A small contrastive image-text model, trained from scratch.
Model: 64-pixel images, encoder arch gmlp, encoder norm layernorm, text encoder layers 6, text encoder activation gelu.
Training: normuon at rate 0.0044, 10000 steps, batches of 256.
Data: trained on views of escape-time and Newton fractals, 72500 training examples, 35.3 epochs.
Rows from block 4 of the image encoder of a small contrastive image-text model, named by matrix and row number. Rows with one number belong to one neuron. Each number is 500 + 25 x the weight over its row's rms, rounded and kept within 0 to 999. All counts start at 0. Numbers have three digits each.
After each neuron's rows are labels from the 100 images, of 14848, where the neuron reaches its largest size: "top examples" is what is common among them. Only what is clearly more common there than usual is listed. The data: views of escape-time and Newton fractals.
# u: gMLP up (value half) (encoder.blocks.4.mixer.u.weight, 160x128), inputs 43-85
# v: gMLP up (gate half) (encoder.blocks.4.mixer.v.weight, 160x128), inputs 43-85
# out: gMLP down (encoder.blocks.4.mixer.out.weight, 128x160, transposed), outputs 43-85

u.23:465502500485503492531516523499525543534527481452558484497508506425474473520517501495512504469525474536502486527482487532506466505
v.23:490522506508482519533508503532553536517482478522539477480504506509466482483515501486511492463503424511477522514450504505504463521
out.23:478480509501532491509457446509528503521477516480497539512503503514539530490475496549513532531486510521481497475477531456513502501
top examples: tricorn; vivid

u.85:494468505490479512472491483519516511483492515506504507479511508502476481502509532499542491505455493484459534513493489543534507527
v.85:465531449513480511452536471507487506514523471521519483480490509463459524510490505471495528514474556512516507524525487508473486510
out.85:517532511467517497492480519515519515499484501450486528530505465536508491451515507538495559531484522505523506531499456499547474432
top examples: quartic Julia set; cubic Julia set

u.2:514492493499543496487519503503486508507536482525541512491535494522480512513536520507495477468473501491526506480470490541532514518
v.2:506473488531515496504535508494494454524537489514513483499512519514533490465524476525517471535461539508510517539522544481505503491
out.2:498472556510494525526516433523469450488447528505472524511518497456479537487477461528462520512502520526529498517491516514469488467
top examples: cool

u.16:461488502523488511481503476519472481527518502499509556496516507485504511516542522462525483536517515516486523512527497500451489492
v.16:505538512494503470513518526565509452513499501454451563512512535488491519524514531451495501485508523532507466526523502505502488511
out.16:483546512531468488512498492499530483500491470536500464500514446519514515479492509493472509471498517464561480507529506510557515495
top examples: earthy

u.17:485483522537474481545482505499436464533501508510515506528482497497500445533484507490517496483502480432495498506490498480497510448
v.17:498495526520518458483537497506480485502463535469517486493526504500531498432540493462528510481515490516495549538468543540496461538
out.17:530544490477503490448491530520525482484511556525530495476514521503439494475465508502466561508530448517537531537521516514494514482
top examples: Julia set

u.106:518540486516459520477517519459463513484490513453524479527517485519452542535480507504471495455554488525476480510423525481512504539
v.106:482470546501445499438511518477458524497467545509519489521547529499511501511503515516500516486495498467529507526477525527491484492
out.106:490485512493515481492507491506481501541478510539503500458499441480507492511497495532520495539531481450521508448550473522489487457
top examples: earthy

u.126:561469480508510499515541467465527525521495545474508490495529504551516516477482473487457455469490477481501526471517530465521496504
v.126:486498516530533526530431515539535510484509516516476493493501492506541492478496471510504495478543500536495541486518490478482514482
out.126:464517507526510471494487511485495466514518521475521517497509462464493503509484514476529529503505497526487472468487479536490519498
top examples: tricorn

u.141:495490486470491513504534467525529509483503529548515463492459494506503481500467506503485498479526541523502462496496493535517532528
v.141:522516489546515490472534472477503521505487506532531502474487465533501473475467475453510506505543519499521494474529511454489505468
out.141:523527504504526485502522507456529485510533505488509470518481478536490512477508481476533520545483507508510460446482488497509484511
top examples: vivid

u.137:522485513472478514510503515513494516496487511485476487530479493492522496454539546537523521518510533470526490521475479556508515544
v.137:456491512502481520509517489500544498508520522533492484481522488490534530465512501469509479479504518470491529497512433501504478455
out.137:497490490512486515507512488526526532492498525455551486480534518493541474494468511471513499467522496510502469526528554482503499423
top examples: Newton basins of five roots; pastel

u.135:528516493514485489514505531527515498529477526467459511503491511516479450474514482506466476487486504488520501514477479506539478510
v.135:540486558506466462523476514555507477545463491497487516521495479513472466522504461497462502490503496507509471521471506515537511480
out.135:502510549511533445516481531502507487504446532529495509499455479525489498494517533516490488502501525503528505525472478496483492527
top examples: warm; dark

u.142:488484476466528483536509501506496495481511534482517470465471464481507531500523507481481540525485517543534535512503527475471496539
v.142:509497476498520490502536532510512501495516492456526494464471442487485535499501522511481510496471518534514544492538528461501511542
out.142:485494518477553463533490536498484468514501488478522556493521520479477517458503503459535492515554491544491460501536527482483478500
top examples: grey; Mandelbrot set; tricorn

u.48:513486514547540499522501540487475497550536491481452550494503497500516516516514490457465494531510432452476490502480499528538516469
v.48:490499487518523456517469542540502481513475454469508506482499459508472484522519511477499506521478508479525491498471552478474493467
out.48:492474507474489487511461504534541477506496507487502536507486487511518469543513525482487443471502536528537495497525470494482506492
top examples: tricorn

u.50:522477517500505509497491499499510485505471504472456525489558488560546536499522472508460488517496525484527516490498512507470540524
v.50:536463559460480496520524486497491467466512524458471509484532491552478525508500510482502487512510502454510503486511497490520559476
out.50:476481521498482503526476462519530502505504517500483502497493522535481501455492520484571519470505490529475531489524509455517484486
top examples: tricorn; grey

u.83:513485469506510472498522526547504521467514479483485482494518494507492519495476513571504521496477526511509523513498499520511498534
v.83:496429489477518469497502507512476480472531493519481490494515490471495497523510546461493491532453479481473531498535510458529527423
out.83:500462472478508509531538470507537522487466510527496496504510465515548493498539537454486501503485475461550474510513505447522498469
top examples: Newton basins of three roots; Newton basins of five roots

u.77:496457503501511474527519487477587505541490555469504539516494495457462496502489452499508502531506501511499535481492509502485466475
v.77:518525467495552499465499535531463508467508470521514447506515463526508480520492507507502503515472493521508485481481477467533537506
out.77:500474505515509517497485475516459519454496537533493522528481530482530496528513490502509510523525466516484504540472511492463513492
top examples: vivid; Newton basins of three roots

u.120:495439502478511465490529454502478488472483480466523510467499513507509543499504487504505467519511525510570517524482540524500535539
v.120:495494525479526493519496508480499525457460459501531519506509528515492485488481527519487538520487508501505461502520488498520475477
out.120:505523509503517542494484507509517540494516545473560492502530503483550478525475477469509536487484520479509492503513546467530499490
top examples: Newton basins of three roots; Newton basins of five roots

u.52:526484510522491526475492472477495514494490467523480466486566520520439490493489471511511479444507482484511492502475495481487491480
v.52:495474532507534517488534480488503487490508487493463469489544512508490504489481504458488529466498497505485471519477538507525487478
out.52:527548477473531512505496502468513538497479514508501520459490456489489482480511520491521497469497499493502456519502481512499493514
top examples: earthy

u.140:493523520490432525477479505527497490524523495534488530503551520487496512462472465516522494496489511518476473506555486523431496523
v.140:495498499476531485512502505499520503584480527468468529519512498484532514511513508494469493479469517476520546446481509497485477487
out.140:521483459543525483497482534513465504501545484479489512520454476513524554510568495481501521487515509520516512456482537498477480471
top examples: dark

u.9:485500486515446529502514499483506539499499507527455483513504553517507502428499509535486503523487435521506517497514504486478503543
v.9:490537550480470461516558486502544478515514490539529489489491534481540509485466519505522478484495475514493527449513477499483535468
out.9:481527531480516481538492520501528466501507555475531480463521516493519468537487483496511486507503521480516512487514494474497504479
top examples: warm

u.108:511523511506487506539435486487505510518506543511486468476516526523488470499471512429459473495511477517492463492538516486514509515
v.108:464489504485496500529479493476477507469539514493462529483491526527553501506475485515482544486489508449477558541505507481521501503
out.108:512506503448481532502532531497488518466502576507486472515491458518455506464456532513476517485509490489495523549475481528510495453
top examples: grey

u.30:487489505463487478480498484514476517486480507500473497490531508542514486525477510499568536504523480493495500487452471502467494470
v.30:490515548435522457507472535513488466513464532476469498540516474481509467516500502525475502477490513484466485508525530517532448505
out.30:472498502485499484494487510532518453491522482461470502511503510484525503562517531476514520557521478519528540482479522459479484527
top examples: dark; tricorn; Mandelbrot set

u.89:519489533451476524478448499490482520545452456460485540505493517484545524485499513469499468519490507493510504502481508485528495452
v.89:470489503533534454502529518521509515473531544517518493491473514535467489495470479552471501550474481506486482530510482486488486506
out.89:520509508539504484515516478505519473453548489466510504486497478507533534525494507490496500491490472459492504491503491541492496509
top examples: dark; tricorn

u.132:484499524509425530497482507489508502513512505508476495529494491544482521469468473500478501511477486469499506507485489507531481524
v.132:508477513478512544514474477508500471503436501456467544475457513530487520523524468481479525516479463531487568526497497476520526463
out.132:495519490521534512485513505483476484525484533498513528484451481491505465486515498492502500492518468502537474518514510498474490521
top examples: warm

u.146:519501488494510494497477505478425491477470487512496504481526504478478536520455502489522467482541494492546485502522526516517460486
v.146:489467532502470484499507519490493519506508462506487501453504474472492515495467488491528439499515468502500459503514501511509529482
out.146:535515494531497547490547470464497482522453481546478468507477491465488463535540479488481492536484508534475518467506474526473516498
top examples: earthy

u.128:524488500489484502526445496453521478469495478499534511508485482519452472550500480485507523487497519541496459494504454488507471500
v.128:519552542489470515517552467457483513474522501459469530508487529518495477461522504459543501519521523494493504486548479518531504501
out.128:523534487511504471508541515521445491505491504521501524505521495520509529438483503529460481471496442470452521510481513503480541502
top examples: Mandelbrot set

u.20:481497527505476531552496481510441508520538512495510507519485541543472510542519495491488513530463531456456496519530495507475517529
v.20:521515485475511493517491490520508559533497512524554518513475517485526513482484515506500544483530532455486491494534493491481484482
out.20:500502488480523425485517540476537537497464480503504519471524531494541449524509503507525532518526498476496480498497508488445459476
top examples: cool; cubic Julia set

u.110:503462522488506471508523531479493499483482511478487509523509509515496480528500522493470529496512523512470462502506521469487506482
v.110:495536510483473472466480469528508535505522499483480505521478516487487483474505486500473520477506523480495542468480561492518522503
out.110:474485523514468521520544506508515483514501495556516497494495504497483526511487496504447463500477485458504513495478469505490496502
top examples: dark

u.59:447518527499492447497478477500508501480469507473540493474493506518504494504463524526502487494512493496484474483527474462502509470
v.59:518463518528481489489504490530501487491534513507499505482561499521487510485491485508527503522498516502537482522511519474480496514
out.59:474514498528521501467501498528500524484536486534510493524499487534457480526476430491499498509498464506510531511516478521501499446
top examples: Newton basins of three roots; warm

u.67:479473500502476492468492494509541547437512501499478513509515517490510519501486506522485507526468495464449489495527504519473506506
v.67:517500532467510505504519484484492500467554488495444490515473499498489475514477487498483478513479489487473461531521513509511482495
out.67:520501550480545454556521494449498495517497473512475525520507470447470523528488556476531518471479485494474453500451474492491503514
top examples: quartic Julia set; vivid

u.87:514468441508527530470528498489520538510490496481528520504531544525506536517512514498519464484494495524514517471518506506474484481
v.87:489498504526464503519500551496468485488495476525545468504537530533509537507516466520523477508486501541517520474483524511526478519
out.87:501527551475439468500519478518519492464543529503460475480512461479483479493497499560526528477458527520490479531514504512491514519
top examples: Newton basins of five roots

u.53:507515498490444549488499514502491523492505484518507507522568550496509504478487483533506499503512483502508511541497523490510438507
v.53:496541536500515468517509521499490476472559457506517521467496454460543517494440517462526556485538489483459516521530466472521543476
out.53:529466511547499488525486509521495499524505514485517479457509578531507504481502464487519467511496480480501512502499475555505526509
top examples: sine Julia set

u.139:485497522485554430502481540530544501492518501483513469492527495500532489498493531542531512488500535514544508530526461482519522490
v.139:518509489532455498495512537482498506519504516506504472513519502535515514481541476481496473498500463494440510469495548510446493502
out.139:486526502531477462510523528497494518464526473452450435473510488509503542449504507476470488511489467507503504493503474493461522532
top examples: Julia set

u.116:491492517464460520502502489466523507522460522526522486479511526503491504485496542546468508450541498525507492548532522494482517505
v.116:469467501481494463522498503454466508531553516482500505461488485513528482488469543480519484509446505487553524528472497487501507507
out.116:512477531510478492481527480531511478500477489510484495515514501465491502526487470495493502510505488495478485500462502462474467497
top examples: grey; vivid; Julia set

u.156:543491482459515473497485466508512494524480538551491540493531518469498506500537527479478479506472507477503460504500495549451518546
v.156:459528534500486506532516507476497511481505423505477515470470485492506528504534527518544507518542527500553492478536494497465492499
out.156:519511517491496488531477491480423526483511466521500479490489500495506505461493489507480503520527480520526557469490440470488488486
top examples: pastel; Julia set

u.148:539523535538481481491527506481500509522533519498501498492514495512493505505528481475491480508466489501451537494478557528477492492
v.148:519493509521489474460527544484495516508523498492520482506512524518537495468499468491517506504504476533436563454488503519468480511
out.148:502467506459466571488510536470518498520436497514497476516489481495460514466513517507489489531516527509458491496496485529502496482
top examples: Newton basins of five roots; Newton basins of three roots

u.117:482480535509488500501506464515528508553531445488490498472550505518506527513517514509485554525481523505520486507490462522483531522
v.117:504526537486532484492508476477499539477475478508492475471525510447521490505498555500481534495508504555478510511511484478545496507
out.117:538496428483535516498512511500517505469470547491475518533443531499517492488515496509489488473516517503500496519526547514518499487
top examples: pastel

u.58:476504499507531504514463520510482486498510492532498521504490523493523532473466487468486481494503517467512509516486510476539481518
v.58:485529531478497538491518480497496492469517482525521489534460507539484519486485532508541481503528519485502504471449499474462488467
out.58:495450501485525500515524506538535494505493502461550515480498487513538493526522527517531521483461508508484487457491466506467518499
top examples: pastel

u.97:514546487487514536494495475485470521521479485514481533536480534520550478493523548514480515483502436489475519534452463530486530546
v.97:511513515513477501494494491479519495538488446505475513545518517512529501479513496488472523518510508529441500517418495486486547510
out.97:474510489503495499494499496488487465516489487534483507485518493478503508460497504520537520484492482477495465462502528504524481487
top examples: vivid

u.25:467487483486485540465454529502509505487478521457436485490488485510506479498475530518503498531474478529491493492518496504515483504
v.25:495555572509518497498532496518527518527502476484478474489514481508469505485521525430480514498548480468546473519483486457509478501
out.25:503552498512486475530509514483528505521486474513502478515525531475516511465476499487458498440517533467497476485506497508518488517
top examples: vivid

u.118:474521475487515498516499509454504458458456479485497524518539447464511470528497511486507521503506508559499471531468534507526519530
v.118:482526507521465506481520442531516513523498515475499480529516501501507499459487508500469501536540499519526504538526506532480490493
out.118:477472458535474516492462498516499516553531497526491472518436471525481488527515497493471473506482445484480514439496494517468525500
top examples: earthy; Julia set

u.114:527524529500516481487528457534506529531477521466499496508521536508492466497536507496495511504528522540508513514490537546463527497
v.114:479479511512490499533481556443463491488508536460503485499519520491526487504502511486530516471498495496518523518491484511455513503
out.114:483507497507496520504469541510500491488494453519501496504541468497495522511489495478481498453494453514521512508464541535502450503
top examples: grey

u.7:518535481514517530520489454523503517514504533516489497485552465477472500530496490472522470486492524532481497489461523487483475495
v.7:544537480500507477476486475452482516487501515482499508483495525473489447508489507508494497522491524509473520471498535478505485452
out.7:470504506463462489537537520488519545499482483534502476475486478514477522493483507482479487501516521503480525491530489492482577474
top examples: pastel

u.145:473525503504495553558489521504469521488459499507497458523469506547472482480476493496506521509518486506511496507511520504519494534
v.145:489540456539541505510486508526487479554493490449530524468497520513458472511495483509532520496506514507482547492480512462548479473
out.145:480518517497466486538469477478512470495513534534515473547493508533470502467477498505497506486463491546508540517512521471485477462
top examples: Newton basins of five roots; pastel

u.154:502463473516503525489457478497522481505491491511538500476519512486494525494503488480485475461521533514527476508521484460494509494
v.154:451514483488519546477484518527494488523522501473493471531532502501539463527463512494504484552481505505508490491503502461488494481
out.154:489507500486502477499500489511501456506508448492496526528539521532546490546510492520486502539494513462474524522478507536517466452
top examples: tricorn

u.64:495453494509490477471476555517545505496458559479529519446484520479493532493491477521468515512453470522527497513449495494476504480
v.64:512482538469541454528496515496547492501505540495503488532500504515550492504474489479516497524471483494508471527473496493477500501
out.64:486482490506497480541532522485470493469540450511499499529516482515507490512473486430513501515493549493484487520484490461498509502
top examples: dark; burning ship; tricorn

u.124:524484546521511518452475513516550522523519505525527516513498462552536459535499467510491501528469514562512505517499472516486501518
v.124:524493499526438509487500487518474506477487524489551496561490507448447475485498520479495523483477453492515553527488494562498496509
out.124:494440490543460461487527524489463491495439531493502518493481510457505530482503546490506443483474477536509517477460487491463502500
top examples: Julia set; pastel; cubic Julia set

u.129:528509483508466485424472498496469481498499534524493518482518481466443484509531526540469516505465469464512533481550472486461518529
v.129:536475505518500458521540507517503511530538476456516514508481495510530490508526495479469470531484512472495526490467557464484522493
out.129:487503544531487516502515515444498477529502527494495477487479515525489486487484450471503449510547515512484509516491480479479473459
top examples: tricorn

u.12:480460519488541545490501477463479492476457526515516472499528521481494468491484514513485537537487512487501488529521455452544465500
v.12:536488497531534473467513512479456481495530501514481495480519508473457484543488495477449476531504474538518518452534556495492502488
out.12:477556479506494503551474501499509503460523505545478487510473487474500462523461468514473512500490482488491501496504481479544504527
top examples: cubic Julia set

u.8:538490485496509450520459511511496514472503453502480535540492517492543477539463534487513492512475526484514455469515503534498493474
v.8:479461462479491532444493519507531480500533529493510519488511476507531521533470500498497499497490472459472498488521533468520529538
out.8:480443498462506494531501543501451469515535477503509469460478487531484465508474496513532521479494468494486484545493454483463546493
top examples: cool; vivid

u.13:493514483482491517535497478501513486512507506562495498541480525559483498498501491436493473488530469501539506517478494453468516516
v.13:495519521464515498520505460473515527538489528473484504555444500495518520503492483561483514480477480506496498489494503482494535493
out.13:499488481531502469451488491472508471468497557466523483479499478471486462502561507550523524482475496477509471522528487485535520506
top examples: warm

u.134:507491497467535503535487483559521474496531478454529520491540520495488497519502535536521543482457520512546469533495512508546528494
v.134:562495486464500470528528528513495509515526485454562504494436470536466515498517497508501507511471568481536491502472537485520499514
out.134:477477497492514502501509490512542508468489485475502516516456510499494530516475478511492495466493448520476468499528521456471479474
top examples: Newton basins of three roots

u.133:495478460490487501470437478529490458472469505480462516476503521478486501521506534514491515507511486555545470545528544526532469516
v.133:490506507486506526520510490461513496507485528498556523502505514439475568496502491512512529509532460496475464548486498523533517478
out.133:523494493521512493540515528512485520552515466438493537521502507509520527483489496508493449499455493482473466465468456495481537501
top examples: cool; tricorn

u.34:496489471522524517514498533531500453505484485525469442507514500499520515510507519520444463511523520466537509525485503509497503533
v.34:501457465563511553494510465484461526492531455490478467516480516494467503552461514489462456512492498475525492490480504454473520494
out.34:496504481487497507466473506488482498508463508480582509475479513449490521481512533521540540484485515503485449484489467487529512504
top examples: grey

u.152:517488507471565459524462499506491481539478481500507523537495488502493441517467527517476517497529490544493475507511513519497513501
v.152:487505542520512477496494510508525493509466523539523503448512501526536472475515462511497522461516532463485476509496497466508477471
out.152:502474485501458546493520497494510532485476484512498515507458461495529528478518505488526490491475478489472509527509514479506485509
top examples: dark; tricorn

u.90:509502489527542482523447525483487485509498521469513499524489535464493487486499523512470505527554500529523493523534484489450532462
v.90:495480493530519471506499524473482470509540486483503486493495574478484479494503527501472495507511486515532486504503499506488518476
out.90:455483533529484511495484501519526481504506516484457470500494451498471535535516515499533509456497528476519491495488527558496476497
top examples: grey

u.32:489473519504538507503514496517489521516510503495505546517475539454502494527451507486481510490507483462466487536545495503509527483
v.32:524542501494479462509488531465487532480534545511458517506488512510554482531463505482480542471467518520476523531526531488475517500
out.32:508505531471488461529450523489515501487498476517523505534495480503497507486537523510513476501477542534478495503503512483497534502
top examples: Newton basins of three roots

u.78:531505502489465518516504476527539484498499510518534498495510431481450530502541474517534488527466508512503454474487526501479515504
v.78:513484497503524523511509447528492503515497516480511504524496480473523474498526538560481462445527499534501462514501488482516496506
out.78:512478514522527503508496537485507480466489518478486493529492549476541488506449516494492518488506451487521510533471511547508494480
top examples: vivid; Newton basins of five roots; Newton basins of three roots

u.37:507544523496494537484533549427448477537471479501520524477511543471454501467481495510493505516486517492480478500498489504506466532
v.37:483522475515513528529511510467522456474503512491526488499443475503487517482482490549519525474504512504523507509470442506498484465
out.37:512465495494481537462505512491513506531466544541482465493472475529524502537512485497525460538498485516500502463488475529464535506
top examples: Newton basins of five roots; grey; pastel

u.35:490467524549529521490488487515523465516507495497554478515545467526511519521496485508507513496514517520479536559533481503485490486
v.35:517480525564555458517497500503544496532512512514496500501497509556496484474493472468485522486502542500490541520517493475490502497
out.35:508509524509517526494514479499515508505486481468491497463520492515512521523489527487504508530507517446475444508503503478532496506
top examples: dark

u.45:492481457498475523494539527504488479486512521504530498516502464494530489501506542491537492525489505502537470503489452512525519518
v.45:507441456522464507484536492477496524505572495531476553528521502467512510521539498496516507487475498514535493484503523496477527505
out.45:491485558529536456506515481469488532488509508520494538490533508449514494500499478487543509475480499520553519547494500501537501489
top examples: Newton basins of three roots; pastel; vivid